A small contrastive audio-text model, trained from scratch: text encoder layers 6.
Rows from block 2 of the audio encoder of a small contrastive audio-text model, named by matrix and row number. Each number is 128 + 24 x the weight over its row's rms, rounded and kept within 0 to 255. All counts start at 0. Numbers have three digits each. After the name is the row's rms in percent of the matrix's.
After each channel's rows are labels from the 100 clips, of 14976, where the channel reaches its highest value: "responds to" is what is common among them; "lies over" is the class under the peak. Only what is clearly more common there than usual is listed. The data: strings of digits, spoken by a formant synthesiser in many voices. In brackets: how many of the 100.
# conv: width-5 conv, stride 2 (encoder.blocks.2.conv.weight, 288x192x5, each kernel summed), inputs 128-191

conv.201 107:178119106111141122103089150132095111100129127146093107123136123178116083158184128152134147144135200113168085120144147089153150126130117129128106124112137135137191149138162136136106129120120150
responds to: "seven" (59); "six" (55); first digit: seven (26); first digit: six (25)
lies over: /ɛ/ (49); /k/ (42)

conv.215 094:129128125147110134098142082130129082102135162141142114096120151138163137113106151155121120109128180126113125141161119091127129141102096176100142144150092141154125147157102121101103098113126123
responds to: "seven" (55)
lies over: /eɪ/ (26)

conv.154 100:134108091104145150134140109143104141129150124123166158121160127119154118124135125126125133135138114115119084124125085161074096114102134131120142113124163121148131127097144121127109136111114117
responds to: thin (high-pass) (49)
lies over: /aɪ/ (46)

conv.10 098:116144098076128142127096177101121150151192071142119135104140140124125136157110144146118188126140156118110124118100150137155123141144126109099162155206123153128193125079114107132133092168120131
responds to: "three" (93); last digit: three (38); first digit: three (34)
lies over: /ɹ/ (71); /i/ (28)

conv.248 112:121133113119131135083113163168153100102186106137128101142129180121136075095140117162135157117113128079142099127135147126154143137125139161107114140107131185114130149130118131122107115163123112
responds to: "four" (70); number of digits: 5 (45); thin (high-pass) (32)
lies over: /ɔ/ (38); /s/ (29)

conv.199 103:107110079097127139085140137123110152123118107149161150170154157142129140114064117140064143101134105123116120145108093137104124124136146135151130140113109124120118156118153153103108107152096134
responds to: "four" (59); "five" (56); number of digits: 5 (44)
lies over: /aɪ/ (51); /ɔ/ (44)

conv.104 105:157114140154121097091162144077092076144143116111119156136123154099182159148124116118157152179163132145154145141099159100128150116115110131110145139174154075142123110113132132161135121133149140
responds to: "seven" (60); clipping (42)
lies over: /s/ (79)

conv.61 108:147167112137091072119121111106154123145115140169078090134123128150107115115146109179116051151155157133088147125125132081130113126158101125156133167137130085154114112120118078085130149142122115
responds to: white noise (53); pink noise (47); clipping (39)
lies over: silence (100)

conv.103 085:122126147138117134111119102132100124158134158156068117104094142087134106159132143091125154102142098087172122142123133153149157110193134120154149144100073111090166141120131107140130160108143085
responds to: "five" (59); last digit: five (27)
lies over: /aɪ/ (52); /ɹ/ (33)

conv.262 091:144151151104111127081171153073180122157141153128076112156074113096099088118131149142109100078167127177106088103110083132133143148174144106123118086101127152141152119115128095110086090134116134
responds to: reverberation (72); clipping (64); pink noise (32); last digit: zero (29)
lies over: silence (100)

conv.165 098:130143160079126147119162143129133121126091097151150171097094131143137100077112126123135126119148135121106136102150134098070110170143103167152106136106111141131116134111131092122127171158097149
responds to: "one" (88); number of digits: 5 (46); first digit: one (42); thin (high-pass) (40)
lies over: /ʌ/ (79)

conv.11 101:105141155122101142107150105132106135111138098125101107166124151113177105124077139160117135157124157184103093132141121120186169141155170132172074101141113172115145138118115113088104132160122121
responds to: number of digits: 5 (42); thin (high-pass) (38)
lies over: /aɪ/ (83)

conv.130 102:104164117162178120105132146143100127155144097144126168140177148175137129095157074153163132122124125076116143096141136159078121171122125114105103093148101122152138153113113143179151138140190148
responds to: "seven" (68); last digit: seven (36)
lies over: /ə/ (47)

conv.114 110:138121133108137124091077119117150130142130151087087122145105155114127088131099097128134081070123114105118093108132108114137150129170113129138130093120097114129083111143130166094109120138134123
responds to: white noise (79); clipping (28)
lies over: silence (99)

conv.25 090:140149136159158146081110172112078110139143173121127077113146151077076117163117129102130151083106152118095168092133085119138117183152145162114159080159138142127098112132147160121101119153118107
responds to: voice: child-like voice (68); "seven" (62); number of digits: 5 (40)
lies over: /ɪ/ (49); /ɛ/ (47)

conv.73 094:100112141115120099106110116152122128151170098111160128113136129116086137109146142097070162113137120164136092115154146112088130145140121130085137138157120144116142125135115127120164144099134100
responds to: pink noise (57); clipping (55); white noise (32)
lies over: silence (100)

conv.205 091:095127102124133136110140126067132130139154159158152072148107106098136114128118127162163110168066118123114127122136121138131146107137148149163139159128109137108140127097124105121131064123122092
responds to: "five" (62); last digit: five (33)
lies over: /aɪ/ (55); /ɔ/ (43)

conv.75 085:099145145109161150092109129143139146153124134121162146106143151100139160146101136139127111119122133139171080145134077106105145120088082113096145184136159121106122154123117129126112127133135126
responds to: "two" (94); last digit: two (37); clipping (31); first digit: two (30)
lies over: /t/ (74)

conv.122 093:114112141123145126132111138068134156125145164166140149065126165112155140146121116112151120153129140132160133112102114102098150119098100120115138116157121141129164125124150078100119127117151090
responds to: "three" (58); last digit: three (29)
lies over: /ɹ/ (61); /i/ (25)

conv.136 110:121115135131152143085112186065128133136118152169093137091125109130122075155091100140147095134119144104086177127122047153090139086147143174111139100129151159126101128148144114135130130140130103
responds to: rumble (60); "six" (53); first digit: six (37); first digit: seven (36)
lies over: /s/ (40)

conv.74 103:164170144130125111134120144155101121145110105167133128169187142145162101135133098145092122099129166158105087120118149131155102142125153143125103150203146123159133118124152125120097152133114150
responds to: "one" (82); number of digits: 5 (46); first digit: one (28)
lies over: /w/ (80)

conv.255 084:121084157102141095124161120080108150162116141129103108161164115152114177149155130091133129164129117145099115126135144083111154154146150099167127082113148110117146120132121130154146103149142137
responds to: clipping (61); pink noise (56); white noise (28)
lies over: silence (91)

conv.284 104:109149127117167124103102148153146106130118161141116089087135123068070104193108095151111107121137133146090126126159156118095160098143132161088125140094161120135121119131105164184112139098156138
responds to: clipping (56); first digit: eight (37); first digit: zero (30)
lies over: silence (92)

conv.38 089:113139110119147103104132118081130147123119102165164150137124156138143126109130137127084138147141154064122147155166107103124117185144104103144181164094136074107116128115135147137123106126145166
responds to: number of digits: 5 (48); clipping (36)
lies over: /f/ (47); /s/ (42)

conv.182 098:111148150147104161098128140101099135098082102150108181121117165096108075107137118139114135163128138120118129184122114120124149116135137161096140084133139127134144094133138138140135143119147117
responds to: voice: child-like voice (59); "one" (52); number of digits: 5 (45)
lies over: /n/ (32); /s/ (27)

conv.254 095:182116133086152098160137149112147135081126113107122164161110108158131113113181144121153121159125123087165128148110147128153118123147098090146141112116183045166108124166129138140117144170160181
responds to: "one" (80); clipping (31); last digit: one (30)
lies over: /ʌ/ (77)

conv.84 101:097128145129115130150154109119115142112126117154116134080113159125150153122138119101143165130136102119098126119129102167141171093160127143169128168110157143094059129070135150140136151120109125
responds to: "two" (91); first digit: two (48); last digit: two (29)
lies over: /t/ (99)

conv.81 091:082151171141120098126140115159107144142158155109090124091090114143096129172087113087170097175112144140163107107159134144129102125117132142122126143123124097127120127125165127104163087170125144
responds to: clipping (52); pink noise (51); white noise (44)
lies over: silence (100)

conv.221 101:146125139092173111126098115074120145121129084127167094132148134126111140126122117174131160126124138134122126162123116135103125138150077107137108105128134128101114112162150105095105115080123080
responds to: voice: deep voice (56)
lies over: /t/ (38); /n/ (37)

conv.186 099:197118132116137169108098102135113126144079137156116148092115104123112143124091113151113127112112155121088099117109144149103091119103142104108105105169111123124144095145124109197131137152149166
responds to: clipping (43)
lies over: /ɹ/ (31); /k/ (26)

conv.265 100:110142104149141125138120132102113121160113190108121097127119148148150137118166127102146107145161148133123159112147072183156156117153060136106183064168136081127110131114144158084157080092133118
responds to: "six" (73); thin (high-pass) (32)
lies over: /s/ (35)

conv.211 089:133151118117108137158143137131125132113115135112127109142128136113101150118123169110163125173116128154113160126147067104130173132139141129162064144109125162101163142115160099164106079128172144
responds to: "eight" (69); first digit: eight (42)
lies over: /eɪ/ (64); /aɪ/ (27)

conv.69 095:147125116153152148138142164108110107083121151117168119127127094102131115108124122069147157151167145108112120135148154108133145133100137121155133139123115129147153138094133086187141093158137126
responds to: "eight" (59); "seven" (56); number of digits: 5 (40); first digit: eight (37)
lies over: /eɪ/ (49); /ɛ/ (46)

conv.60 102:136120130126148108157118139160124092117176116104108108114096141091096167141144173095125140153150106130109151126114119108099139159155118207121116080121117154114066199124101147125126117161125148
responds to: reverberation (72); "zero" (59); clipping (30)
lies over: /s/ (59); /z/ (40)

conv.91 103:088135135100151130093084092138120100129124126126103134128142129141113138105162144088142123125149123118121081139141140100135125133143120128148114189122122126123101139113125116080119132124179087
responds to: white noise (66)
lies over: silence (88)

conv.266 104:137112136181123130101083123096128179134160122148165155145057157126116091127133160131076163143147142136116125117125142129147140130160133159113159133135119140088099127113048118123151138114116097
responds to: "two" (82); clipping (26)
lies over: /t/ (91)

conv.271 095:144156144119160119100169134153147191154113175118139113155124146132142116124102104076147107090161137123116128148093129155182122117123104091114126121120109135147105118118148147134154127148108120
responds to: "one" (65); voice: child-like voice (54); "four" (53); number of digits: 5 (40)
lies over: /w/ (54); /ɔ/ (46)

conv.203 097:112145141124125172090132090074093160118091162172120151067148088109105098179113155129141090103129138118122135132101156166081143092086103083164107138138113111121135161121124143141112140091152126
responds to: number of digits: 5 (41)
lies over: /s/ (75)

conv.236 105:108152112129078183109141095105126091133120130152156150103129117124139137149106118101135092183094125098112155154091110192137152115131103146135097122149102128093150136151106120111135129113195133
responds to: "nine" (71); clipping (39); whispered (33); first digit: nine (29)
lies over: /aɪ/ (78)

conv.6 092:105154163154107153161135122155142109158125136127133104152132150131112082140119085166115099164128149158144117096152118110154127080100129130142127178141147110113119140111104142129117144150175108
responds to: clipping (67); last digit: eight (26)
lies over: /t/ (54)

conv.33 096:095100121139146112133137136144091126127142139128120130120155099122145093166157131098114118130143118154113136119112125142156102104089106146132132082141119111137090116160111118105069129085104110
responds to: number of digits: 5 (42)
lies over: /s/ (56)

conv.250 096:164119151152200100151097121151167130098136173138133118162128149129142124152094102093160131139128124155105156080142112167157108117097151145130138154131128138091176146117117131139147147144109095
responds to: "zero" (97); first digit: zero (36); last digit: zero (35)
lies over: /ɹ/ (49); /oʊ/ (46)

conv.238 100:160171132130132124143110127150128123114138185101137092116114083127083152124136151124150152165105129142171088142177137120079117161128131087120108099120128115092138123098139154110133114119157104
responds to: "seven" (91); first digit: seven (42)
lies over: /ɛ/ (90)

conv.70 112:094151114117123145129119140159143144093087077124163129156108120090146134132128105118089156119126133180133090118136148136126126186134172085093155084148129118120125114120152054112132147162135074
responds to: "seven" (58); "zero" (55); number of digits: 5 (43)
lies over: /n/ (47)

conv.227 094:118098119103121113125150096122144141141112152120143099111142123128113140117109168121104087123163145145124100140116141116106152108094105126163136139108168082125125140087118149158088106114146129
responds to: "two" (78); clipping (36); last digit: two (27)
lies over: /t/ (74)

conv.257 103:096147154102181064105117093120133130105124160113152134090100111107122139094083148140107148103113084148166145121147109111090141150100138156124118109086134108110121108145155098132135126140127131
responds to: clipping (59); last digit: two (29)
lies over: /oʊ/ (29)

conv.131 104:120149118120122133176118128164132140137132109147111129135131120151176099096137090139123117116114093124169191111149122119112107116124128116131126145100145121126115114114152145135112116113129131
responds to: voice: high voice (64); "six" (60); "zero" (56); last digit: zero (31)
lies over: /s/ (65); /z/ (35)

conv.261 097:107129138150092129175060177102102129121130112131143124134141129152121127120126133117172122204135142125147184118134116132124132151128148119125155118160134139119139192165144152096113118102143170
responds to: whispered (26); last digit: six (26)
lies over: /aɪ/ (45)

conv.22 111:129117116088126147130140136140161147097154131148161121113155095136099134115170136123122163133096157125146153150119102125139127157092088170131125105158092118133147100087147146146063132109134117
responds to: "nine" (58); number of digits: 5 (40)
lies over: /aɪ/ (77)

conv.141 108:134131177127097118177154088116105124134132112140129120096146149118112110150137085131094094110156135122110149128149103096129139119134119160094110134107142116114095150138106108140125103087098092
responds to: "eight" (92); number of digits: 5 (40); first digit: eight (36); clipping (25)
lies over: /t/ (93)

conv.232 099:167138169120137185159122104105089111109157111156117093126074119176131112136166098089145112104111152121146136124128142138146108141093095119120130119126133141092133160162098142177133143150177114
responds to: "nine" (63); first digit: nine (37); clipping (29)
lies over: /n/ (49)

conv.9 092:118142202123139136140120100157134124187133144122097141181156153135134170125150085131135092118113105141059113117131107169123159152187157162101189140133153136152163173121120109162157100120092131
responds to: "six" (62); "nine" (55); first digit: six (27)
lies over: /n/ (47); /f/ (33)

conv.204 106:130133120106124158127106112133148101101127109148109097089149160157127100126148138122098144116154153132163096180161116140113145116085127144094112094159159095143140116073156080126141119080152138
responds to: "eight" (59); last digit: eight (45); clipping (34)
lies over: /t/ (84)

conv.65 100:080114089138134140104088139117170128148122128120154095158117123125088128135092109089118110129131152085141116105119105144140081120162165111122139156133124102182167133130110133087144138106147119
responds to: "two" (87); last digit: two (33); clipping (27)
lies over: /t/ (96)

conv.143 091:112142119156149140130130113121129130133141153156137098163148167115150167123120171094157147091158146161116121130125126150093097139110091110119124175153098082136129121172104150138127113122109151
responds to: "zero" (74); voice: child-like voice (62); mains hum (34); first digit: zero (30)
lies over: /ɹ/ (63)

conv.230 095:103070140109107106111105151149138165154130106104102132137125100132125097124142158136104108128156129142124161127122125161124130129177117101130148069133140132140108138143154165142105120147131116
responds to: "four" (58)
lies over: /f/ (85)

conv.214 099:149130105115115123142135176117143154106087110142110113158138126172145156162180100155141136143144105119128151096120112125092159130159127087146160136161149116162099144175102151129080149082093099
responds to: white noise (71); pink noise (29)
lies over: silence (100)

conv.198 089:144126074127107147157094115152118186102123140133087152121149152138143139129126126124126109157119150121101143113126110144094120141076140105120154150079113140128146130145116111100151132130163130
responds to: "three" (64); last digit: three (35); first digit: three (33)
lies over: /ɹ/ (49); /ə/ (30)

conv.192 098:128123102130104118131097153158097082118151124136103132138101148143123102114116118124163143174119119147123128125142127147105102152110105107202112171144141126141140110081199104107142138123172139
responds to: "two" (84); first digit: two (31); last digit: two (30); clipping (28)
lies over: /u/ (74)

conv.200 095:115167147130134121136150092121114101117119160143155160161089153155164123138098118095175131106101102142111133137138102111141127141119176160106155115111159122150135134148125129142195098151161118
responds to: first digit: zero (26)
lies over: /ɪ/ (29)

conv.13 102:136118148159136128137110106144133144139116123122125114117113141142147099144166121101115117141169143176150149155152113113132117121128150141137129114094151093144150167113146117118119109152106089
responds to: thin (high-pass) (41)
lies over: /aɪ/ (70); /ɔ/ (29)

conv.158 097:123122111102148167161151174142134118120168140140147088093118115143100135088131084102156143117122107130171119118125135086101097116124126159166136100136150158092140113141165122113124118141106139
responds to: "zero" (83); voice: high voice (57); first digit: zero (34)
lies over: /ɪ/ (86)

conv.150 087:134122113139138107125107188121142146152134113152092135132157110124137140088188110122129126140149145133133114120127157173150114130209131159103140159185133147130150155101140107059166143162170131
responds to: last digit: three (27)
lies over: /f/ (30); /ɹ/ (27)

conv.17 102:124203076128155161118118114131111151123084126116090137104158139144146149096124128130143133104154125147130082134125100101136103112176137118119104116124140130126121128140137134150100106131142084
responds to: white noise (61); clipping (38); pink noise (37)
lies over: silence (100)

conv.278 103:108130140097108090130141151106150155076114071133099114101098130130149152111105177144071142132127129124114193122115092085126126186127130179091124144157120128105114146098113142119120122173138099
responds to: reverberation (79); "seven" (61); "one" (52)
lies over: /s/ (86)

conv.109 098:147142141101165149136156140112123108134131107129088100101104138170094131137150087172102157170116133099110112120114129115122100139095094165133100138135140126073097132126110117128115118111103091
responds to: voice: child-like voice (62); "zero" (60); reverberation (60)
lies over: /s/ (37)

conv.206 096:082131122136092180128124128106107079133064157122067110162100141150097135118088116097157128151125116115110122114156152133096134122120131111090105175123152145094152099170118164094142136089131088
responds to: "nine" (64); thin (high-pass) (31); last digit: nine (25)
lies over: /aɪ/ (88)

conv.176 097:146130142105131182074118121140141088107186095138127107101106139125144124084113104108186151103117132137131114109129150082106126097126161096140096140156121117129113172123154128141127115137106133
responds to: "nine" (79); thin (high-pass) (48); first digit: nine (33)
lies over: /aɪ/ (77)

conv.148 099:176104104110130185155118097151114128123116101127103096165109164167117096113091128173122121105101129134129175152137138146081118122096111140139138162123148141136109142091128159108140075117112163
responds to: voice: child-like voice (51); number of digits: 5 (40); thin (high-pass) (29)
lies over: /n/ (32); /ɹ/ (29)

conv.41 092:110127116126122139149120114100099103097130139114110154116096130084175154134134093162139154104154134114165122114138138109122161124105115095131098098096160148170121107128123158142096125113178157
responds to: "three" (59); last digit: three (35); clipping (32); first digit: three (31)
lies over: /ɹ/ (32)

conv.252 105:125160119124102124126147098085132108134146111116100127116137143146135063118081162093090147115142124105092099135101131138093149128201120168157153157130128105086130116117130118126135125105121135
responds to: clipping (58); pink noise (57); white noise (36)
lies over: silence (95)

conv.3 101:139151122150108154207119173085122123116130114146107086102089154137130135098080134114134186097108169135138091170152133164131122108146129109145125132126153143109131136133107141092141121138118139
responds to: "five" (75); first digit: five (30); last digit: five (26)
lies over: /aɪ/ (87)

conv.155 103:089145121098142142126117144159101091159090120096110159092133123172182097093121098161160175121132124163148119114132191157115119159111146104154139142159125166133113110164121109152188175117129153
responds to: "five" (98); number of digits: 5 (41); first digit: five (36)
lies over: /aɪ/ (99)